config.yaml
arch: "transformer"
model: "multi-label audio tagger"
dataset: "babble in 24 made-up languages, each with its own sounds, syllables and stress or tones, from a formant synthesiser"
train_examples: 39062
gain_aug_db: 10
time_shift_ms: 50
n_mels: 40
hop_length: 160
input: "log_mel"
spec_augment: false
win_length: 512
norm: "layernorm"
norm_position: "pre"
activation: "silu"
mlp_ratio: 4
head_dim: 48
fused_qkv: false
bias: "none"
qk_norm: true
layer_scale_init: 0.1
parallel_block: false
inner_norm: true
subsampling: 2
layers: 12
width: 384
positions: "rope"
pooling: "class_token"
num_labels: 71
init: "torch_default"
residual_init: "none"
optimizer: "muon"
muon_scale: "original"
lr: 0.0095
momentum: 0.9
nesterov: true
orthogonalizer: "newton_schulz_5"
adamw_lr_other_params: 0.001
grad_clip: 1.0
ema_decay: 0.995
steps: 23100
batch_size: 128
epochs: 75.7
lr_schedule: "cosine_restarts"
final_lr_fraction: 0.05
warmup_steps: 460
weight_decay: 0.006
adamw_weight_decay_other_params: 0.01
Rows from block 8 of a small multi-label audio tagger, named by matrix and row number. Rows with one number belong to one neuron. Each number is 128 + 32 x the weight over its row's rms, rounded and kept within 0 to 255. All counts start at 0. After the name is the row's rms in percent of the matrix's.
Before each neuron's rows are labels from the 100 clips, of 14976, where the neuron reaches its highest value: "lies over" is the class under the peak. Only what is clearly more common there than usual is listed. The data: babble in 24 made-up languages, each with its own sounds, syllables and stress or tones, from a formant synthesiser.
# fc1: MLP up (model.blocks.8.mlp.fc1.weight, 1536x384), inputs 0-95
# fc2: MLP down (model.blocks.8.mlp.fc2.weight, 384x1536, transposed), outputs 0-95

lies over: /ɣ/
fc1.466 078 [131 141 106 148 148 165 156 150 164 128 126 112 178 122 159 121 175 190 134 165 177 152 111 163 119 141 119 128 162 149 122 122 139 145 143 136 148 136 130 118 205 110 102 105 120 123 124 109 121 195 154 158  91 116  94 147 179  85 100 115 158  97 146 153 150 165 181  99  78  95  92 165 125 129 151  83 127 106 177  73 189  64 127 152 166 174 132 117 137  71  43 137 155 118  95 117]
fc2.466 081 [ 85 150 175  67 178 139 116 124  59 124 147 120 102 168 115 127 105 112 116 148 140 177 131 145 119  56 139 119 171 113  90 156  65 133 186 152 112 159 187 158 157  96  94 121 115  81  90  90  99 111 122 103 152 133 190 112 103 132 187 171 162 155 108  83 173 141 146 133 182 118 157 114 134 131 101  67  52 137  95 127 123 151  99 106  85 157 123 122 175 136 163  95  82 162 101 115]

lies over: /q/
fc1.549 113 [103 109 113 109 131 139  79 128 155 143 157 116  85 102 157 166  89 133 124  59 118 218 137 107 166 114 129 164 118  96  90 112 149 156 153 139  93 134 165  79 169 106 134 196  90 101 122 154 155  91 182 145 123 108 133  70 158 134  70 131  93 145  57 156  98 143  97 148 102 167 164  79 148 101 148 154 174 125  93 145 116 144  65  89 153 127 137 146  97 159 193 123 136 171  93 183]
fc2.549 111 [129 150 115 129 126 168 131 135 105 137 159 126 132 106 116 143 120 183 124 170 130 134 104 159 136 139 109 154 123 137  91  99 147 134 144 192 155 188 111 114 183 113 150  65 171 126  76 116 100 117 145 182 183 122  99 180 164 125 164 133 152 131 117  96 131 168 123 127 174 126 114 140  53 111 104 113  68 152 148 137 134 122 111  96  92 134 132  91 145 171 127 106  73 132 108 117]

lies over: /q/
fc1.612 079 [118 106 136 210 145  98 151 143  82 128 126 128 164 147 154 149 116 137 115 147 146  76 160 168 189 123 134 150 176 131 118  86 148 103 149  92  87 176  95 132 104 113 118  96 101 167 145 117 144  92 186 184 181 150  52  88 110 166 140 144  98 104  94 122 112  71 155 140 182  85 155 164 123 123 168 119 106  96  94 146 114 162 132 104 120 113 189 124  90 131 143 150  84 139  52  85]
fc2.612 076 [103 199  74 179 136 102 130 127 199  61 176 106 134 184  94 126 151  68  98 142 120  90 106 106 137 146 133 185 157 107 142 110  93 139  87 131  78 124 122 104 139 107 127 128 164 182  77 132  65 153 149 142 168 183 113 125 158 151 141 134 122 107 103 185 128  92 106 125 165 183  99 127 166 123 142 140 130 117 161 155 145  92  64 119 114  89 113 151 160 149 131 169  94 150 111 119]

lies over: /ɛ/
fc1.334 074 [ 93  93 101 119 108 100 184 161 117  96 152  68 128 145 164 116 143 126 108 147 169  93 151 186 117 155 160  99 166 140 163 166 171 153  87 165  94 135 122 114  70 128 108 193  98 134 134 161  82 144 137  98 149 158 199 130 130 112 151 153 110 147 155  95 163 166 134 186  84 180 125 128 120  66  60 135 149 120 138 101 103 183  84 166 213 119 145 129 149 121 144 183 229 156 135 121]
fc2.334 072 [164 158 131 129 126 141 190 139 125 119 132 107 169 142 124 128  87 137 156 180 182 141 171  83 178 154  87 142 117 126 141 158  93 135 154 112 137  98 124  82 119 111  83 101 163 133 100 117 130 118 147  99 126 148 118  89 189 151 115 106  63  92 166 156 148 115 144 117  51 128 182 120 125 117 152 164 111 152  95 123 131 126 186 168 124 109 110 188 107 211  87  63 105  96 120 121]

lies over: /aʊ/; /oʊ/
fc1.286 082 [144 141 139 104  91 167 165 111 150 152 122 151 128 167  82 165 155 109 117  35 166 109 113 138  69  69 188 139 102 152 114 149 184 147  95 143 166 111 167 173 146 158 136 128 151 133 180 205 149 129 128 143 129 114 133 104 116 109 118 125 142 105 143  92 117 116 140 122 157 139 167 168 131 123 123  99 143 134 123 119 151 139 101 142 198  92  88  99 137 148 101  88 105  81 130 129]
fc2.286 080 [106 121 129 103 153 169 123 107 151 157 139 101 123 119 149 128  96  99  38 122 134 160 112 171 108 127 222 136  87  69 163 167 132  63 129  62 153 169  74 108 132 119 166 150 161 111 191  97 110 100 149 176  82  74 139 111 129 143 104  80 144 186  86 117 139  58 138  96 115 142 104 121 136  94 116 107  95 159 148 110 160  81 128 164 148 114 166 108 105 155 186  98 127 168 157 106]

lies over: /tʃ/
fc1.30 081 [125 134  93 116 178 114  99  91 144 112 158 153 136 132 148 178 144 122 165 116 155 161 142 143 144 138 102 137 169 145 153 161 163 132  58 120 127 115 182  91  74 192  98 137 107 171 150 150 204 186 147 111  98 129 132 131 114 152 123 142 118  94 109  79 155 134 140 121 170 206 113 151 146 226  96 128  81 137 124 158  88  52 120 151  93 109 158 165 139 118  97 151  97 108 170 163]
fc2.30 082 [149  97  84 104  77 118  95 150 111 106 136 139 162 155 126  98 135 152 161 102  89 163 141 117 116 192 123 196 145 141  81 118 153 156 144 129 133  67 165 129 111 118 121 153 130 110  97 130 106 149 140 134 135 119 131 164 112 166 183  98 206 173 106  82 189 133 124 147 125 186 122 124  96 164 139 175 121 134 152 110 118 174 101  84 169 147 114 122 173 139 147  85  38 106 137 139]

lies over: /aʊ/
fc1.451 113 [147 104 184 116 101 188  89 144 148 100  81 155 111 130 119 155  99 114 178 127 133 166 139 199 145 149  65 136 124 159 171  85 101 144 130 187 105 115 103  94 115 144  87  87 123 140 124 157 100 132 113 117 156 147  99 103 162 167  80  91  89 176 153  68 180 171 130 155 185  49 148 150 144 134  87 158 159  99 129 126 187 150 116  99 131 122  91 128 126 112 142 147 125 131  82 174]
fc2.451 112 [110 117 153 181 103 122  84 153 118 151 152 160  98 158  84  74  99 155 152  78 125 133 133 129 207  63 211  91 104 168 146 144 139 163 161 182 107 147 115  89 122 151 118 140 102 110 154 124 100  99 110 162 171 144 174  95 107 150 163 173  86 164 143 136  59  79 123 124 121 125 117 155 109  55  50 105  94 167 142 170 109 135 129  83 140 130 152  85 115 155 140 171 127 146 101 119]

lies over: /tʃ/
fc1.604 105 [125 125 104 106 189  77 169 145 119 116 103 152 127  96 142 148 164 127 134 221  96 164 124 135 146  91 173 163  86  97  99 119 170  91 117 137  91 154 103 137 144  95 104  74 133 171  97 130  90 137  89 149 104 102 124 196 171 111  74  87 116 187 154 156 126 110 142 101 128 184 138 108 152 114 175 114 103 119 145 118  87 157 118 157 166 109 186 132 169 104 153 148 101 115  75 182]
fc2.604 113 [105  99 113 150 156 174 203  99  87  59 107 135  60 113 115 114 135  67 110  82 115 205 178 115 149 112 129 144 135 133 176  94  84 163  82  76 135 122 142 129 155 106 120 119 151 127 122  85 160 123 137 179 153 118  90 169 106 122  97 129 184 155 108 155 146 124  58 107 139 178 114 131 114 135 144  62 139 141 112 158 162 139 119 108 150  70 199  71 163 130 126 159 180  84 110 128]

lies over: /ŋ/; /ɲ/
fc1.395 070 [151 154 110 126 114 122  69 149 130 141  73 107 146  90 150 190 124 114 157 132 105 141 188 156 178  96 156 142 127 139 112 135 112 140 128 125  83 162  98 155 115 133 138 111  93 190 123 191 142 170 221 134 198 135 164 126 143 190 118 135 108 122  75 130 150 147 121 128 137 109 137 132  86 158  98 111 126 149 158 112 158  95  61 146 153 124 142  62 139 119 141  64  67 137 133 127]
fc2.395 070 [100 163 126 131 159  46 107 149 155 178 188 128  83 133 118 100 144 140 110 138 133 106 148 127 147 142  88 152 110 110 110 118 160 128 106  85 186  74 161  63 127  81  79 202 155 121 161  97 185  70  93  99 104 187 153  72 143  79 131 148 135 141 199 157  93 125 150  83 122 164 156  90 115 117  78 118 120 184 119 130  87 168 142 153 188 137 121 132 201 110 107 157 140  97 131 154]

lies over: /ɔ̃/
fc1.144 136 [160 123 132 169 132 172 144 164 164 112 185 155 161 127 119  68 209 157 139  84 130 109 151 143 142 135  38 199 136 168 143  74 162 124 135 156 126  97 144 138 108 188 103 141 147 208  97  98 147 168  69 110 132 136  67 158 132 117 122 156 174 152 176 125 114  84 180  91 175  87  98 176 126 147 162 104 110  83 121  82 151 110  81 121 123 113  82 161 154 109 141 148  65  93 185 197]
fc2.144 149 [150 155 108 136  68 143 151 111  81 187  71  97  98 116  53  85  87 133 118 108 183 130 150 106 175 146 148 165 131 195 179 145 202 118 167  84 173 164 116  64 159 125 124 174 114  78 158 177 100  99  89 133 123 104 131 170  68 126 114 119 173 109  84 146 106 140 160 140 153 109  53 134 103 132 139 129 163 147  99 166 182  97 136 127 129  59 131 136 131 102 157 145 156 135 151 181]

lies over: /ɔ̃/
fc1.216 111 [ 75 146 206  88 121 130 122  99 129  96 179 158 122 102 121 139 158 154 136 143 133 163 119 140 212  86 161 146 110 167 118 140  93 127 129 144 146 122  55  64 167 117 136 194 126  69 132 101  81 112 113  90 164  76  87 132  59 106  97  62 146 141 127 158 137 132 164 145 154 118  66 129 125 150 140 156 130 157  92 154 138  91 141 105  90 144 185 173 153 168  55  92 146  96 142 164]
fc2.216 110 [124 183 160  93  50 130 162  93  56 140  93 157  88  84  48 169 128 129 133 128 138  61 172 190 117 164 165 137 129 152 100 156  95 111 104  85 118 108 131 124 179 163 160 138 145 113 149 117 143  78 105  96 170 142  58 143 131 119 101 163 117 231  66 112 171 134 150 128 147  85 115 172 158 119 120  95 142 163  94 152 152 155 117 103 141 130 189 153 134 109 114 146  91 139 167  98]

lies over: /q/
fc1.760 118 [207 156 101 133 138 156 129  79 164 145 164  88 149 113 110 108 115 148  97 125 162 110 121 141  97 137 117 117 117 131 149 112  89 151 216 159 131 121 130 110 133 137 142 121 124 132 160 157 105 177 106 103  74 111 169 143 110 121 148 118 167 173 156 158 147 199 166 194 156 116 154 123 169  96 149 143 116 164 116 128 184  97 103  87 127 104 138 105 112 166 120 117 125 104 139 133]
fc2.760 113 [ 80  89 153 167  90 149  82 111 142  70 178 101 142 125 166 108  84 174 176 156 145 160 163 112 146 152 127 142 105 107 174 126 123  84 185 130 172 106 124 207 147 165  87  85 135  60 130 100 126 128 112 133 138 144 151 140 126  95 172  91 122  54 148 166  47 108 100 176 138 134 102 123 118 160 178  94 120  75 197  81 164  88  94 150 111 123  97 123 153 118 101  94 111  62 123 135]

lies over: /ɣ/
fc1.437 079 [110  97  79 154 170 137 100 180 120 130 153 113  82 145 147 146 129 132 103 157 179  88 154 118 119 122 121  58 122 166  58 123 130  91 148 154  99 116 145 187 141 165 130 118 122  75 105 148 146 161 109 145 129  88 140 133 120 109 128 147 143  75  94 127 186 163 138 142 170  68 171 163 102 122 147  41 126 107 178 127 120 159 100 139 192 148 163 119 118 179 162 133 122 153 117 158]
fc2.437 074 [ 54 144 181 142 176 139 151 101  86 118 185 120 119 110 104 126 169 144 129 110  73 158 115 145 164 110  99 125 119 158 145 100 151 107  76 123 133 155 170  86 169  89 110 204 153  32 117  96 131 130 121  91 157 141 126 132 164 187 113 193 100  88 121 104  28 141 114 100 106 100  91 129 124 103 140 123  89 156  82 116 117 112 159 179 138 105  70 113 136 104 162 164 102 133 117 174]

lies over: /aʊ/
fc1.665 072 [124 150 113 159 143 170 163  88 172 123 112 166 143 120  73 104 107 101 118 135 182 163 122  65 146 117 153 162 174 177 118 152 139 120  89 154 138 130  96 132 118 159  73 100 183  48 117 144  44 100 111  93 144 149 147 102 120 144 152 148 164 178 134 144 113 170 134  68 131 166 110 128 104 129 146 161 100 142 114  91 167 103 131  97 148 123 180 137  84 112 158 132 144 113  99 141]
fc2.665 078 [108 152 104 136 110 114 171 200  84 150  86 153 181 145 155 137 137 138  90  93 125 118 182 132  91  34 116 184 128 103 120 117  93  97 116 123 168  92  98  97  96 100 201 127  75  97 180 174 115 102 117 148  94 108 109 101 136  89 143 168 129 105 121  78 199 136 125 109 160 121 149 108 173 135 169 165 161 103  96 121 133 176 100 127 147 156 160 136 142 126 137 138 104 138 167 124]

lies over: /q/; /h/
fc1.115 104 [ 81 166 123 146 129 105  90 124 132 110  74 172 141 156 149 114 143 138 154 174 130 126 140  92  87 106  98 139 152  96 115 108 130  90 118 169 121 133  92 120 149 114 141 102  99 182 125 134 135 213  58 161 124 116 166  95 139 138 101 122 175 116 174 119 102 117 153 163 162 117  77 100 110 183  89  93  47 115 128 150 151  89 113  77  97 110 172  93 133 145  76 121 184 159 139 176]
fc2.115 109 [166 110 107 122  63 156  71 151  79  71  79 145 149 154  92 138  93 149 153 202 148 153 187 117 150 100 128  57  77 141 151  45 104 146  67 169  79 176 167  81 119 118 167 151 151  90 161 140 132 148 144 170 153 198 108 131  73 133 175 142 113 159 105 147  86 106 118  92 108 119  97  57  84  80 104 129 168 167 105 171 190  95 150 170 145 106  88 118 141  93 171  70 142  90 166 129]

lies over: /q/
fc1.501 073 [103  94 170 145 131 139  81 142 185 165 141 102 120  89 135 136 138 106 164 140 198 102 153  65 186 148  96 144  75 145 126  83  74 153 118 114 149 112 134 140 157 114 172 164 194 172 144  91 131 116 165 124 172 123 147 113 107 161 121 109 130 146  51 133 120 163 106  96 139 104 175  95 172 166 188 129 183 166 122 174  49 105 144 102 160 110 133 128 135 204  96  96 131 151  91  90]
fc2.501 075 [111 151 119 117  70 159  77 104 195 120 149 166  96 140 134  59 167 131 138 120 128 128 183 178 146 120 150 173 111 122 187 173 165 120 104 129 133 169 123 124 118 103 185 122 134 126 113 159 163 154  74 129 121 189  99 193 118 122  86 132 145  97 130 157 105  89 124  97 155 163 111 118 106 117  40 105 123 145 109  94 124 150 106  99 117  96 102 181  99 189 120 123  86 130 159 137]

lies over: /aʊ/
fc1.58 121 [107 137  84 161  87 105  96 113  90  84 108 130 158 114 130 248 139 145 156 156  90 129 159 160 128 130 138 189  92 123 170 104 123 192  86  99 112 122 147 151 127  96  85 101 124 116 147 154 105 147 132 126 104 154 140 216 131 146 119 157  99  56 118 118 142 152 115 141 150 113 133 108 136 118 151 141 193 179 150  95 140 116 124 136  96 108 116  95 181 108 139 112 231 178 123 114]
fc2.58 121 [115 162 135  81  62  74 150 185 117 154 112  62 179 119 128 121  77 137 180 127 167 165  87 173  65 144  97  96 146  73 129  95 136  56 170 104  43 120 108 122 144 170 104  97  81 169 128  64 120 101  99  91 133 134 145 139 107 132 165 152 126 128 157 175 162  91 129 160 105 113 128 157 120 158 132 102 172 110 123 106 156 137  82 104 129  97 154 144 103 140 137 128  86 128 172  76]

lies over: /aʊ/
fc1.213 110 [108 125 156 146 100 125 113  74 132  81 141 144 120 139 172 196 119 159 164 102 128  55 109 129 157 130 125  99 192 108 115 104 135 204 162 117 133 133 153  91 120 102  82 119 143 131 115 160 141  95 134  94 126  97 114 126 158 127 103 165  60 129 166 122 106 113 115 136 101  97 149 131 190  58 125  70 147 162 168 142 133  66 184 146 126  69 121 118 136 200 122 171 197 112  88 142]
fc2.213 109 [101 137  62 126 123 135 123 179  92 125  67 114 138  97 100  82 114 121 159 122 124  66 161 180 119 162 106 116 136  80 123 125 131 104 148 127 119 176 148 113 172 157  81  59 103  92 142 142 120  82  80 151 130 103 155 136 165 176 137 135 109 174 123 101 176 161 181 109 146 178 166 162 154 113 109 126 147 166 174 120 129 111  84 137  91 140 161 104 102 148 115 145  97 150  90  86]

lies over: /ɛ/
fc1.64 110 [111 174 111 112 189  64 164 103 108 124 145 141  85 108 192  60 109 132 110 176 128 172 111  96 123 157 109  49  83 153 157 132 119 151 134 110 138 115  96 119  69 133  79 180 102 123 162  86  89 149 139 122 135 117 167 136  77 149 113 162 126 159 189 162 162 102 151 100 130 142 124 121 105  94 138 175  94 111 123 139 131 118  70 135 152 130 162  53 158  67 118 128 132 113  90 149]
fc2.64 106 [155  42 128 182 190 117 138 178 185 118 134  98 153 143  77 152 137 158 111 128 154 168 115 143  84  76 101 126 156 106 129 126 146 144 137 110 139 134 104 155  82 101  66 115 145 174 178  96 107 151 183 160 104 144  57 146 118 140 116  96 121  88  81 115 133 101 102 106 156 137  80 107 100 171 104 145 123 153 145 101 164 123 119  87 119 169  80 113 202 124 116 159 111 105 177 115]

lies over: /ŋ/
fc1.720 104 [ 85 136  97 142  60 107  81 127 112 115 118 151 109 105 132 142 156 127 155 133 100 155 137 116 154  89 141  99 179  93 100 147 164 113 130 114 159 134 116  84  93 183 121 132  95 166 123 140  97  78 161 166 103 112 149 103 110 194  53  94 127 121 134 208 120 114 145 144 154 154 146 111 144 117 172 113 117 153 163  53 136 129  84 183 158 122 209 180 157 156 147 135 169  93 144 167]
fc2.720 100 [127 142 154 127 216 120 105 162 139 154  85  80 141 132 119  87 137 134 118 112 105 109 120 101 138 111 135 105  86  80  78 165 141 118 168 104 118 165  81 203 166 151 100 178 141 129 150  87 141  92 124 132 155 170  83 126  86 163  79 185 116  88 150 153 150 136 104  86 155 144 126 180  98 114 116 136 120 108 131 139  92 155 119 183 102 126 126 143 195  74 151 183  90 188 139  86]

lies over: /ŋ/
fc1.667 096 [107 129 106 122  92 132 134  90 104 151  73 133  93 134 184 112  99 136  88 167  80  87 146  79 106 117 131 150 183 111 136 103 127 157  86 148 156 195 127  86 146 136  97 110 110 107 156 180 149 101 139  84 201 170 119 137 121 148 103 124 124 122  79  49  82 136 110 167  75 137  86 125 158 138 101 102 133 178 134 140  87 130  87  96 155 121 146 119 136 135  97 135 142 149  65 134]
fc2.667 096 [ 92 179 168  67 143 136 151 201  81 114 128 114 137 109  93 173 164 107 185 116 170 121 139 127 160 203 126 147 123 112 129 126 180 111 207 147 169  29 155  89  62 140  98  86 152 121 212 119  97 114 143 176  86 170 158 126  83  87 115 129 110 151 163 131 100 138 118  53 128 126 168 174 120 109 112 153 137 112 135 145 137 122  84 151  66 123 180 145 140 120 113  68 154 208 178 123]

lies over: /tʃ/
fc1.169 093 [121 124 190 158  68 154 143 166 184 125 137 132 107  97 111 148  61  85 142 139 201 125 168 103 156 132  89 105 116 117 135  81 126 101  90  92 125 156 146 129 120 167 149 114  99 145 139 105 119 175 162 162 184  80 110 145 116 122 168 135 179 149 146 117 156 189 119  45 136 132 137 166 122 167 180 151 170  92 101 129  77 113  83 117  59 101  98 136 122 123 119 146 161 120 150 131]
fc2.169 095 [ 87 127 125 166 138  81 128 103 158 118 185 199 138 134 102 108  88 154 155 114 145 101 133 151 109 122 145 181 135 149  99 156 175 132 113 152 114 176  93 115 215 145 195 137 148 114 137 136 129 121 186 161 118 127 124 109 145 111 163 102 179 121 172 154 111 104 181  97 174 186  57 102 100  78 125 106 153 125 143 166  91 134 119 155 143 112  92 165  83 127 142 180 126 148  88 122]

lies over: /q/; /o/
fc1.212 080 [107 105  91 105  71 157 154 160 143 131 109 144  75 133 149 128 119 164 150 120  95  92 135 131 124 184 168 108 138 117 138 121  99 149 164 150  92 174 123 127 109 123 111 150 103 168  66  80  86 139  99 166 133 134  87 102 144 127 199 216  54 173 137 100  54  93 124  98 118 120 144 114 131 120 160 125  85 127 104 178  94 116 117 136 123 133 152 146  52 132 128 172 149  89 157 149]
fc2.212 080 [140  59 126 103 165 195  85 136 148  78 145 150 153 194  83 113 131 130 154 188 196 121 124 134 113 129  77  94 151 130 140 181 132 154 156 139  90 126 139 130 117 131 109 148 138  94 134 130 126 156 150  79 161 106 146 105 117 134 100 178 117  64 134  99  73 219 174 118 145  67 110 136 172 158  96 169 134 106  75 154 138  92 146 114 127 162 128 114 155 141  80 123 125 184 166 139]

lies over: /tʃ/
fc1.402 101 [168 152 115 107 151 126  91 121 172 141 155 145 118 111 152 171 138  90 117 107 139 131  97 166  82 117 108  88  92 150  72  93 184  88 118 134 124 206  97 130 103 119  96 135 191 130 101  91  97 161 156 103 161  95 139 133 124 152  82 145 156 160 111 125 216 102 162 107  74 107  67 155 166 117 165  90 129 142  80  85  54 132  92 141 101 100 110  80 149  66 125 177  48 113 106 144]
fc2.402 098 [113 160 142 140 142 147  83 186 168 148 122 114 182  91 107 146 188 120  73  99 126 143 153 154 115 141 113 137 172 140  59 116 113 112 102  98  96 139 123 140 115 105 173 113 164 116 161 123 109 149  82 134 142 116 136 120 199 115 128 146 119 103 154 151 125 113 125 110 129  85  94 187  91 149 128 130 128 183 110  90 107 144 214 171 156 159 126 127 141 148  79 166 151 171 125 138]

lies over: /ŋ/
fc1.43 110 [ 81 168 212 104 114 127  95 136 117 126 125 139 151 152 175 127  84 151 122 111 114 190 117 102 128 151 112 132  59 119 150 133 151 123 114 106 152 156 162  67 117 158 148  80 144 155 204 124  85 156  95 129 116 105 134  39 149 154  82 215 180 127 106 169 129 118 154 156 135 162 126 143 138 127 133 144 150 106  94 149 130 154  87 151 143 173 135  99 150  87 142 131  72 151  93 123]
fc2.43 113 [142 127  89 127 125 120  80 205 134 109 185 129 145 112  80 148 177  89  85 124 137 140 125  92 143  88 126 149 121 146  67 146 145 103 186 161  75 145 136 128  89  87 110 157 171  98 132 113 147 141 108 165 103  79 127 128 133  84  94 116 157 137  98 118 166  77  85 127 136 101 121 143 125 135 131 154 105 131  61 187 126 122 157 123 149 152 143 110 130 125  55 114 120 159 103 174]

lies over: /ɔ̃/; /o/
fc1.301 108 [ 99 146 148 185 146 132 127 137  92 123 167  64  88 170 136  96 191 106 138 158  65  83 157 161 140 182  99 195  72 130 140 118 153 134 113 102 148 139 110 102 143 157 132 182  99  78  90 143 103 147 190  87 199 160  80 138 137 185 159 100 159 128 140 129 145 144 177  77  94  30 128  94 125  77 111 110 145 141 109 133 150 181 100  88 112 105 140 152  74 161 147 137  79  87 161 136]
fc2.301 104 [116 135 121  90 131 153 122 104  87 117 110  94 122 210 134 105 114  89 133 106 142  82  92 154 152 154 142 101 147 142 135 110 120  81  88  87 129 158 159 140  93 179 109  75  97 125  27  76 165 119  79 171 119 104 171 140 132 134 107 107  67 152  89 141 168 107 136 134 161 143 140 196 105 138 153 179 134 120 153 154 141 113  80  94 104 122 164 184 128 177 189 117 112 104 146 121]

lies over: /tʃ/
fc1.198 128 [138 103 115 150 104 138 118 160 161 106 116 131 177 187 127 138 127 157 172 162 182 152  75 130 171 104 135 116 169 131 176 126 129  53 119 156 169  99 146 152 119 191 136 179 183 127 118  70 148 100 127 158 148 112 192 126 134 192  83 190 122 170 147 134 129 110 155 110 135 112 147  98 147 113 154 186 155 122 114 159 106  87 151  83 119 138 108 132 126  99 197  66 134 133 113  99]
fc2.198 132 [ 83 137 118  93 146 156  94 119 171 141  59 165 110 170 117  88 116  63 168 164 133 120 110 151 161 144 121 131 146 120 127 136 144 105 104 164  85 168 203  91 175  59 166 117 153 125 171 227 202 156 149 106 148 115 155 148 118 118 115 156 154 135 129  30 134 113  59 132 134 164 139 104 109  86 175 145 125 112 124 145  93 120  39 115 144 122 113 108  97 176 103 110 116 108 134 128]

lies over: /q/; /ǃ/
fc1.441 091 [ 54 135  71 117 185 176 118 156 146 163 161 146 130 126 150 155 115 146 190 146 109  93  88 158 178 134 175 109 139 114  94  89 141 147 137 161  68 153  74 160 146 114 116 172 113 138 119 119 117 145 150 100 189 163 170 163 146 169 140 117 151 146  98  75 160 140  55 101 125 109 145 147  97 121  95 191 114 129 170  94 103 156 159 100 148 107 165 145  62 142 173 161  94 117  98 162]
fc2.441 094 [202 134  97  84 122 157 125 124 177 149 111 112 147 111 103 155 110 183 119 144  93 116 101 135  88 114 151 138  85  93 135 163 146 196 118 121 112 127 196 140 119 117 116 164 190 110 130 159  84  84  95 103 126 103 138 106 129 112 135 131 124 167 146 175 133 135 152 133 140 167 116 121 100 132 157 181  78  79 125 138 218  90  90 128  47 141 225 105 107  86 100  91 146 126 104 109]

lies over: /ŋ/
fc1.662 082 [ 75 172 140 127 161 162 131 162 152 127 149 180 111 141 109 118 162 115 112 153  92 165 162 118 146 137 109 122 143 117  57 122 109 138 142 151 138 100 131 117 149 163 168 109  90 187 158 109 163 109 160 132 170  95 102  99  76  83 117 125 119 114  79 101 168 123  63 105 114 113 134 125 124  81 149 128 143 165 154 168 146  64  75 207 165 115 122 139 141 179 126 130 193 125  94 155]
fc2.662 082 [125 106 107 107 158 143 127 137  96 170 100 107 147  65 139 136 139 165 101 128 155 172 156 126 102 191 141 143 126  47 143 208 143  92 157  81 138 133 157 164 171 113 152 162 189 189 107 105 145 128 120 175 127 124 154  90 150 130  92 177 127 143 115  94 168 118 103 126 150 173  71  85 124 101 146 148 135 118 176 195 126 112  70 205 128 185 149 176 108  85  98 165 152 131 150 139]

lies over: /tʃ/
fc1.382 088 [123 141 122 110  93  64 150 149 180  64 152 116 154 172 136 127 149  91 138 145 139  85 121 151 113  58 172  87 145 138 172 116 158  97 104 187 116 141  88  96 159 180 127 130  56  90 123 110 112 166 174 121 131 113 119 162 105  99  99 141 100  86 139 190 132 159  68 161 148 117  96 135 156 183  79 166 140 124  89 159  83 118 136 111  97 145 156 109 139 109 152 102 143  92 101 114]
fc2.382 084 [147 128 163 147 104 133 108 123 115 127 150 123 150 134 118  91 116 152 126  89 109 167 172 137 128 147  92 111 137 121  94 136 150 108 107 160 102 132 148  77 170 107 120 109  63  95 133 150 127 116 116 105 173 141 139 173 121 142  99 187 150 128  99  87  88  27 108 111 119 138 145  93 153 109  96 194 114 124  98  81 154 114  84 120 165 136  98 117 137 151 177  95  85 132 171 108]

lies over: /aʊ/
fc1.419 079 [150 209 119 188 106 144 130 114 152 112 134 144 169 115 131  95  56 126 139 122  95  85 157 114 161 100 204  88 159 135 132 138  80 108 166 196 126 135 144  96 108 117 121 121 153 142 118 147 157 117 148  99 130  84 100 143 164 205 124 137  78 122 142 139 138 122 130 156 117 119 133  86 168 151 132  92 114 170 136 107  86  83  59 102 136 119 176 134 135  77 129 135 148 170 144  99]
fc2.419 082 [121 128 169  96 143 166 124 103 144  92 121 130 115 188  96 147 112 119 146  56 127  74 114 133 142 144 110  83 105  61 120 176 120  81 147  61 130 163 175 104 106 148  90 122 135 100 183 173 109 156 129  91 197 199 119 122 107 174  83 148 124 121  81 139 136 116 133 124 100 110 133 171 130 111  69 181 131 105  62  77 181 115 129 124 144 109 142  90  97 144 111 116 159 115 118 187]

lies over: /tʃ/; /ʃ/
fc1.611 104 [111 120 150  94  94 133 127 116  78  96 118 150 166 167 126 114 151 158 128 152 140 157  85 100 121  89 139 109 134 112  21 164 160 139 176 132 171 114 125 179 117  96 165 126  95 114 129  93 177 106 148 104 123 128 120 171 131 156 136 125 128 164  66 145 113 128 122 102 135 118 112  64 106  94 183 161 113 112 150 141  73 144 181  75 130 102 171 126 120 106 143 153 146 105 123 113]
fc2.611 108 [115 196 135 178 129 100 127 166 155  90  80 169 122  86 143  67  88 144 172 112 158  94 161 118 119  78  69 183 117 114 136 114 111 121  96 125 105 141 101 170 148 104 126  49 113  71 101 157 194  86 104 102 126 156 199 161 127 157 167 146 103 168 125 141 110 177 109 154  92 147 205 186 107 143 124 135 141 106 175 147 110  94  49  95 120  77 166  69 153  98  96 118 128 109 163 140]